Rows from block 4 of the text encoder, named by matrix and row number. Rows with one number belong to one neuron. Each number is 128 + 32 x the weight over its row's rms, rounded and kept within 0 to 255. All counts start at 0. Numbers have three digits each. After the name is the row's rms in percent of the matrix's.
# fc1: MLP up (text_encoder.blocks.4.mlp.fc1.weight, 1536x384), inputs 0-127
# fc2: MLP down (text_encoder.blocks.4.mlp.fc2.weight, 384x1536, transposed), outputs 0-127
fc1.813 103:165078111142187173121126170147138100117157094128155141100109137086151156100140150062126149142116078116096176115174117113112080097101077140146117174121120161150164102140117133121127148121137114163194105105158169146188129128067157123180109131116177159098087106125185160174110168162156161138111120109066110144178088111092122154077129143128097152128152154120117119152071088124073135122161
fc1.814 103:065140088168152110143106138186171129122160057122139115144132193132082150114102091158134198095163091143108098072093142147174174093149139060104099132152139170090105118184104137133113148069055148129163140117084120110157075108131132165153125087108110117161121191125149151165112144152140110098079089162169155085111178086141093089133133102067095111126119118093147189138076111142075095092155
fc1.815 103:138118186080145108130068152146128141109133101159145066149179152116069160137181165132129143115144099173083108181070143147096150156134125088198089119120136150114092198188100185131127101078101103145131108134171073084167098092095156102181131111094122081135099166115100168106103105148123077076054169144080137073130154115122155168119147172121134129097103158115111192173168130137136104094112
fc1.816 098:150184153151154180156192166081078115131150074081167105165147070116169115139147107142095095143115154165086139127169160143064106085139071091133180103182099168133141155190110125079087085063160112106160106087082168125157121093077125085127091164198100108109140121117072105133084129127125147114159103089061171107095091071099142091120167099134169094094151077154164143174117086075117097098199
fc1.817 103:156093136163152163119146084127094133111140085146186161115184076147150163169102171148191056099122100059157111142129148169094146175182134128095129132184182158115126131130139114128119109171169078088129096079095108153095169139198131100116109166131094153173198151114092105106109160157115152093137147134158109125126175158137107141142176081157156175134063142148172156106134168141171163146079
fc1.818 099:120116157184111175157104124119095092150120107149113162163129120105187132116103106178108098168143112107131142158101160107133121142106119108142085132110112148104171117204134101134140092173146115158161148128104111155161069131158159154130109110099090140156159108166142131164109156145095076082087108143064150116092116160080095142066090095129180132111151081045126075124096127108143143151166
fc1.819 094:077120127099129117110183131087162126154103115139087159109108156146102140141172116107111083143070092135116067131080129135163096106094075096156120167106194109156102105153131129170160174162119189054134116106099098175148133101091136119121090123133169142166185071125100145139131084171087093085142112097118118088123137162056055118149124126170133139114085142102108101145146176171153111122128
fc1.820 101:105103084159111125202096116084157078170149185139170093140141126159172152129176169120155139152082114163202152124097168178135089150120140082151085129112153140105114158119128124100100096186098106122100139107210126114088107152150173171124111069157113124165104143114122096123127149124136096098108155170164166096107077102157111132094178135168092150140103145108069159059127098147151113089165
fc1.821 100:093098152168121132139149135153149092096127053089190173176110090145143156159203142101110110172094184102091088097125121130169188165082129162132155107148100064075108139131133156193154101137141195059163094109096116102045148202097143132142104181091094115180146152149112071100114135121134121154184069142121084112111069128112100133066176104127105127085144122147119095181075158126116157096147
fc1.822 096:178122110101128115192078183120154163112183186158084156122215137183062107102163118133152099123164110113133143086148100156050186141107121093163108127104124169149192097146111116108092199139162163150151132176173155156169138105133128156185145080153136076157119167074144131212099123148111118080103129148100136112115142100104186127138119113162135158156055098145087176067153165080161083110132
fc1.823 102:080095182134155119194198186148112152141118117092164137160102113145152166125165151063128102114108146124094106148148073147081166118091122126157143186111116078105142070134128135181131175121096122141128106172107099176103102137145073187131098138095113051115072162119095106169095135112089178138177109114094114179139102152154084110087111137119133098173116083193169131175122168086111121123146
fc1.824 096:170120083113173088141177087147097151129136170157148142104157075079105121066111103146143139115097080134120122093103124119066170180123143105128165101121148110120129120133129088144126102140097126113081089092130117095111106154097131167149121112128153096139135101088155076168117135109133148130126132130095140116120114109115150173162145123116087210096095102103103129164104127141083141164194
fc1.825 101:089139175107147150154062126086132119140115103165143154122094132112125116172112174111151119122101211115140161119067128117158133184151165120129150118139128172195113082118170188151140074135117114156086118087144087121077072096095191138128132113151164107173182149087123173121097130130102178105143154154098115124126111139178153115124110122103159146117104129119156123118123102138088144181123
fc1.826 102:159162127200111123154133194068146122115107088105157109110171073094156170188151178069094121147116103140091114173148118140119162104128120151165075104125164105100152127102086187163118077174110113078113045129105067088119136155109104099101076173141094114165130167142068147146085082107161124107166103151125130165188089151166104166058153095089101172139147175114154141110175105119160171187140
fc1.827 099:074091121114105131125112096165098069102137148094114141089138133159105105122057072101141204141169122176143112100087165099163123109156176099098156147181141137131156088097120100096139142162152119135079168173092174120155160053082123167141157099099115199138127158138120182159145142181058165148137120085137181167157116076127053094117167140072131145067094104107176109143087178127155120150149
fc1.828 098:112071164176178097176152120122136161151133084123118114162182066120091174146132082128091123107109117158061091030127102157145135152112138077116136106113127170167172108134073122098152112134116145137214135115140126124128091130068081152146151164100163098118081100156089111160137088193126118078109173138161163144080080137114116070111114115161188104105136110109123173091158112117124150136167
fc1.829 103:166111170107164130174121160112105119092066131183165096117121182149116096188090172169137150180162170173163140105106088142182164131146131111146134170215073114124118155118157102137119071168155110155119143109158180143173125118137110085074108108095137179150128163121081128181158067094130124052077095137100076157165117146135110082159105136130114086120103114111120175157083105138129077149163
fc1.830 103:121107178149133139091127111151147138081125141169134150119086143088137092129064101194088175132137068159051134178170108143116164144122127121079130109109106112067109072159114094070146077120104076126147146106090106136097141157146124187133165107135082090149097169178125171144098095105142206151117130094146115132064183160185188119142151151123109102129153145135156157206099146110183139124098
fc1.831 096:121104121101167170178149209128128101131076112072122089168096105171148107059156149072091182092100074080062154152132117152108146154141137110100134059168135111160112100130093126131132102143146145102124126121118085133172101109174101065120145143171162108127095110179105132179186143173091101120117146151141119104179163161082113162132152195066115132129125087151161190121166111123133084123096
fc1.832 104:132143155129119180142165078142121172147145199130133134155172074088137155153162080161144102152107131194158145182104132104184107124139112156081151107144098160094140096095147124106145088052116130145137089089145196184182116146109140136107132163144073193176145138151095141093134096126141089154171141128091102108095098158195154083138151111083144157169140119164139109130167158091095131074127
fc1.833 104:129110138136124092139107134130079101118116163136154133064168138097088118103113107177100158110171083145120107112129186056121166115182169117097159121083156095122100133148148149097137104096134078154148155152069079114127119058085140112107149124158159080177093167075153114094143131152148132100102119124085105094153138152108081152161092100103099166101171149189068135191102132171149143151155
fc1.834 094:099169171160153105064121135109172069122074166086131097117118104104171153120105148107156147148123127176133112090091106161061143184128128167102133148087101156082088094158161139143142097155102140126085171151136111118134156134162100148094115137076166089122126095155079149123158160139143141052112095169070089126080176147122126074184113159128082107069091106148141110104181123135116118186097
fc1.835 107:108099074079085165164119162155073100110178150113185131101139108210117162095124102137134104064144142167163187209171127142104107130172106140111134077123111127152139120086087099150148147069191139159131123163108116077103135169101135078169076169172077118099092159100137145187191141164137114096148143122135188124103139132074152145174081096157118066169130154132101126145117114087138164126176
fc1.836 102:149119134175141154114179101117182082154131131110187156177139100140079192109105131152126100123107124117151088067120199102127145089077090101138094111148134183127104164130111074167144142091136157164160138097171134179153097081096096167115161088116157146135112126101071117105126144151146143110101141100163169112108127095166108139082161138123148172152080185100124111138096087145105130119105
fc1.837 098:082154092145104085120146169101150119142113164080126155179163082102081183150122150134149169134154113131094112121082131125100179105085098147099178139140086154135142106133106121092070157083129065131090143150107063155090153154137161120183078099143102115174116101102201138149146129142177157113102148113142106111164170116176099193144135131114103175151111097123117079095122101102106079142157
fc2.813 091:140171118123165108148091070137091077121112134136200127173092090170069130126142101134102108089129110095046115131155171134114145099103159158134108073189149145155131138103151076112151082179126158192065105190136142058092168071163147124115132138149149098137167177110105098116189137161147127145126105158109103095152170147111105149131173111080123093130089117158105099155070097124158135142128
fc2.814 097:179146113096131114134104162110094047058163113179099092106111106143121137157134092084093179142149093127166155163166090133123166143163166167191093112136122106140127157107084118129110158162107151178124165072183145188134130144194128083083091075148154157174140131080097088164158146143139156078099101062084113121169078101165162098160158133110109120164150137139115150125126162122107109089096
fc2.815 104:125106165124121144138132130164117071125083100118113137109108160150131110115138130087152126116127108079056075079171115101172119084168141143116118113202071105159109082094104112101191058189104149135175145110112132136144155136087123088109108156101117129165127073127119101079111099133117150103113154100115100151089106185174175101130119091117139069089153123149173095096043151137078125168157
fc2.816 096:156125155098148091108111120180124091112080145116105136131169171150109155158152138131149149100146077159129083158184144130130199104137148153114103140138130132180142128142150157097164118116126154158090172152147074123065064158083129181185169079165159080104131096105156092082156114168088159132177153120193171124107115116109108157208194144100129159170088089100088133147118115222124125148159
fc2.817 099:164148114131141108160146111098086183174103096111114104156107197102088158079112084071127103106143065107149132102104144076168132112099171106172176124110163059087146140153150119074173121089100127093117123150150088083102113174089101162122178130128125163137134143065191154112131201111163137106183078094147170103153110111179118083148098103124125081139122122101101075095049181183144094148160
fc2.818 102:111105123184132105168086154113110141084133151095096106097152134124126122088117172167144174194165077161047109095119061115178100126093128137090175144112139057127128117115133102080138108103123108144106129142126161153128105081127196161161103157127092119119165155111130149106164167127105115102138119179185121173097102121095185174164128133045164101064095078187098115135098088060120137103112
fc2.819 098:175164123115089103179101091129103078088111092092182170075180098134064117093163128155176108125156139164115080084156169101108163118115089153137128161105072091143161164121140145124145145165090123136139208187127092170144125185122153122200204156140080135139085153088070101176110103125109148126092109123183135141129161079188159105176170124093081102181096105110156147172078137124093096179172
fc2.820 099:163161124114097145139138107129087084116098125105093137099143166121098131146114045131137136104117094123091101127074134149165186160106150109079111148158095094114187165094180092139128076134096126140168154162106146107199157090108100112140171136078130139157098167069102145091138098155093090123150117106065116108102103078153082089182169107125111113173149160155136162110077146130138152132137
fc2.821 095:068123125152105107127174150097148140143156157109099137112148161074120119131086154107148131064169092160138135142067135155158120119131112161111079136128102117151113101144165057180101106141070193112107132113127154100159131094154134120113112096076140068106158113093158129194126058106115079162132112128078155148091158140124139163058142138183155116148100188115147143159130086135129148142178
fc2.822 100:116099160162075111161159121136089151170087109125108121151125155187120114117101115151199140167178132182142148131092103116115112096095139115155133150174079098154093137112165109110138095163161090148140151090137108145172147066100092095127121075165151125074094153118145080121174146100127165087130111114125080082089138112138143169108112106131138130142120112149098124137071098109127103152124
fc2.823 098:125141114116117170172163093132101144097095068082085135083129172150099123164138088104181115099109064127143122171066085168078183119161162145178103085145119091101130126146145106192168154103103125114114163155113134101095115118069155073143179139080160115111183103057131108121110115170093112115067121128132059114132079109093165113169138135114171079079080139139132150102121114151121142140142
fc2.824 102:116181136097131134137174171144176093102128113053171146098106117132096114149126079149188155074155101105137138091152113153139135125164091092166036111178156108186134145091143130116186132168131122124105194156112135191096155094094096098118112064133157107151145144109106079086112104167156134113117104176164124108131117188106056148178093131104080089110186120160093123107082093150120109074151
fc2.825 099:098132171143129134102154091116180130115154104120106153088143120099097073154137063092136107164186083138074128136099118082137106094113069100071101119168091165107123145147143131105118127083125167133146150110116130102136150144100124113073157136154086090144083168106142139122178119155123075173109105134124163203177122163124113076188107129127141145153168152150079152123171068151124141123092
fc2.826 098:160151167168167148132137051126136156153094111125122105092172126073103111102178069078173101099118069092094137139144081142138140135129108147114108133169153133126149103089150073096207121131068157087100155089102116181116126151098137081201152175080143071134144122127110160099128087108115161102186124160090068137186103116116100141127097093127140112133185160192088162141091126101134142091141
fc2.827 099:181136167178131094222119150170120157136159169123129146156099093112148152152131180140130131088135074132108124055156103065112067126069095174164048084157140190105155106084111117141162103181101098168187160177116138132105164140091097095166106125154146071126088131077055070108157146152133123136111120150124122165166143149124149150128168096155169136082125178091165105117073154144103067153073
fc2.828 096:162179133099100136141101152148133103162088102126096115148109161143120167139181131157156061114115168042146195105166192086082205088185142135149128105122156117102164119145130132138137126126122187114103137092121146173143148122112167156109123152095162083152164104132093159112142125094105088170188130091150155163157112145114135055176197202155123134130102138177151118116090130123159076136110
fc2.829 101:090176142117102087195091091189044143195129170161080126092088073104161109088081142123122196120142117160130160118136102163175173160091113148166132095196087090130165161117100110162088123186155101081178143140171168117130112143142170170107157131197078167131132082104153106137065176078072133119111085161126116101116161109198143199151178056164123101130116137087124119094103112104133117111160
fc2.830 103:140175159185159126185175132136186136103167125152108090124081146113099116104166082087130161162124131161115150098123112127172141092126135086177119166114109123169129110172162086146124088108117168121108135124101116100128088092143053150173164078096165148150169157113124108146125110157091103104131171134121140187159107119136091167116091158143142123133086150105064107097057169135116070113139
fc2.831 103:150112140169137088125128155149169065168139116106130163136084118126100134141141129103189086167096072162074107099139139068170182089109142079117081110160118104141084113151096143160170052181091212122186177137127112151135096109128166171131137129139151071120177126127082109105143138128109144136103158122135139107110120139112147139158159167126151138078158111087100154135068096121098153135151
fc2.832 097:121125103194140092098136154189110116086068101158137100065166167161159089124124144176168176109162086119106154111172146075113123132106169086123076097123061170148196105100094070147119075174144088140167141146164149141106184125071164139144201106056125151074129076143113084042126105122110108105151135087131105107183125168084081141103166141138108121116064107135170135127113169170114161179138
fc2.833 104:090123139084123105196176141166128098109128164128157105098086115178122130146097076126152139169114103140104100074163097144115145131114090129192104140174071113118152193148152125150153102127149130174104113140147145134110125137096110151160090040103150103143101139100074081158129096148102085069101139152167153089105080142170090178166141105105140068117105164152117147179065158118142098126161
fc2.834 096:086136096168095115125065173117123066167133139150149126141116173180110101092097100180166099147172166107157157108150092105117163126129104093201167154158076160169153100120096152132143179120123119089169181143188105095093145130143153099123113104114127127091106085135154097115150162171118142099144073097108089163213107116126158136136221115187163128193073103119134076109141106091128112167157
fc2.835 111:186168121099159083170085190159164069133071125091111146083112095140121115157081152122181136107092106167078122043120134106152107150155155100104113096121125099186159138133180084091179054113099145121168134115129129140145055095090119175114108138095135106122171064062135092128132145143082122121097176111107076109132117157102113140144166123060161139065078177085154169175095093121148131084118
fc2.836 101:143156102114089094112123131148136172158106150103135151089160106152155158077154077156196125027156095113135150081085115169110055149141109180118134130126137136132143104129112125128117100125161100162101133154117155169153138096053143078122134106071151145159115178092174142164154157096078104119113138100108190127181107040140108180167109194094109106063112092122159179062087147166180113142131
fc2.837 099:136136140126113080134151105215099105082096067105100075109123105154077119174087127118187136151109070093111141088137122164094155132106100111120037147171068169179145162130095094168127075164103138154176185155161148164134103084091122194181108143137104105102076119102119076148122174143100082112105183148111127107158102148168093131153149083105094078110112136173113171159100130121104109148121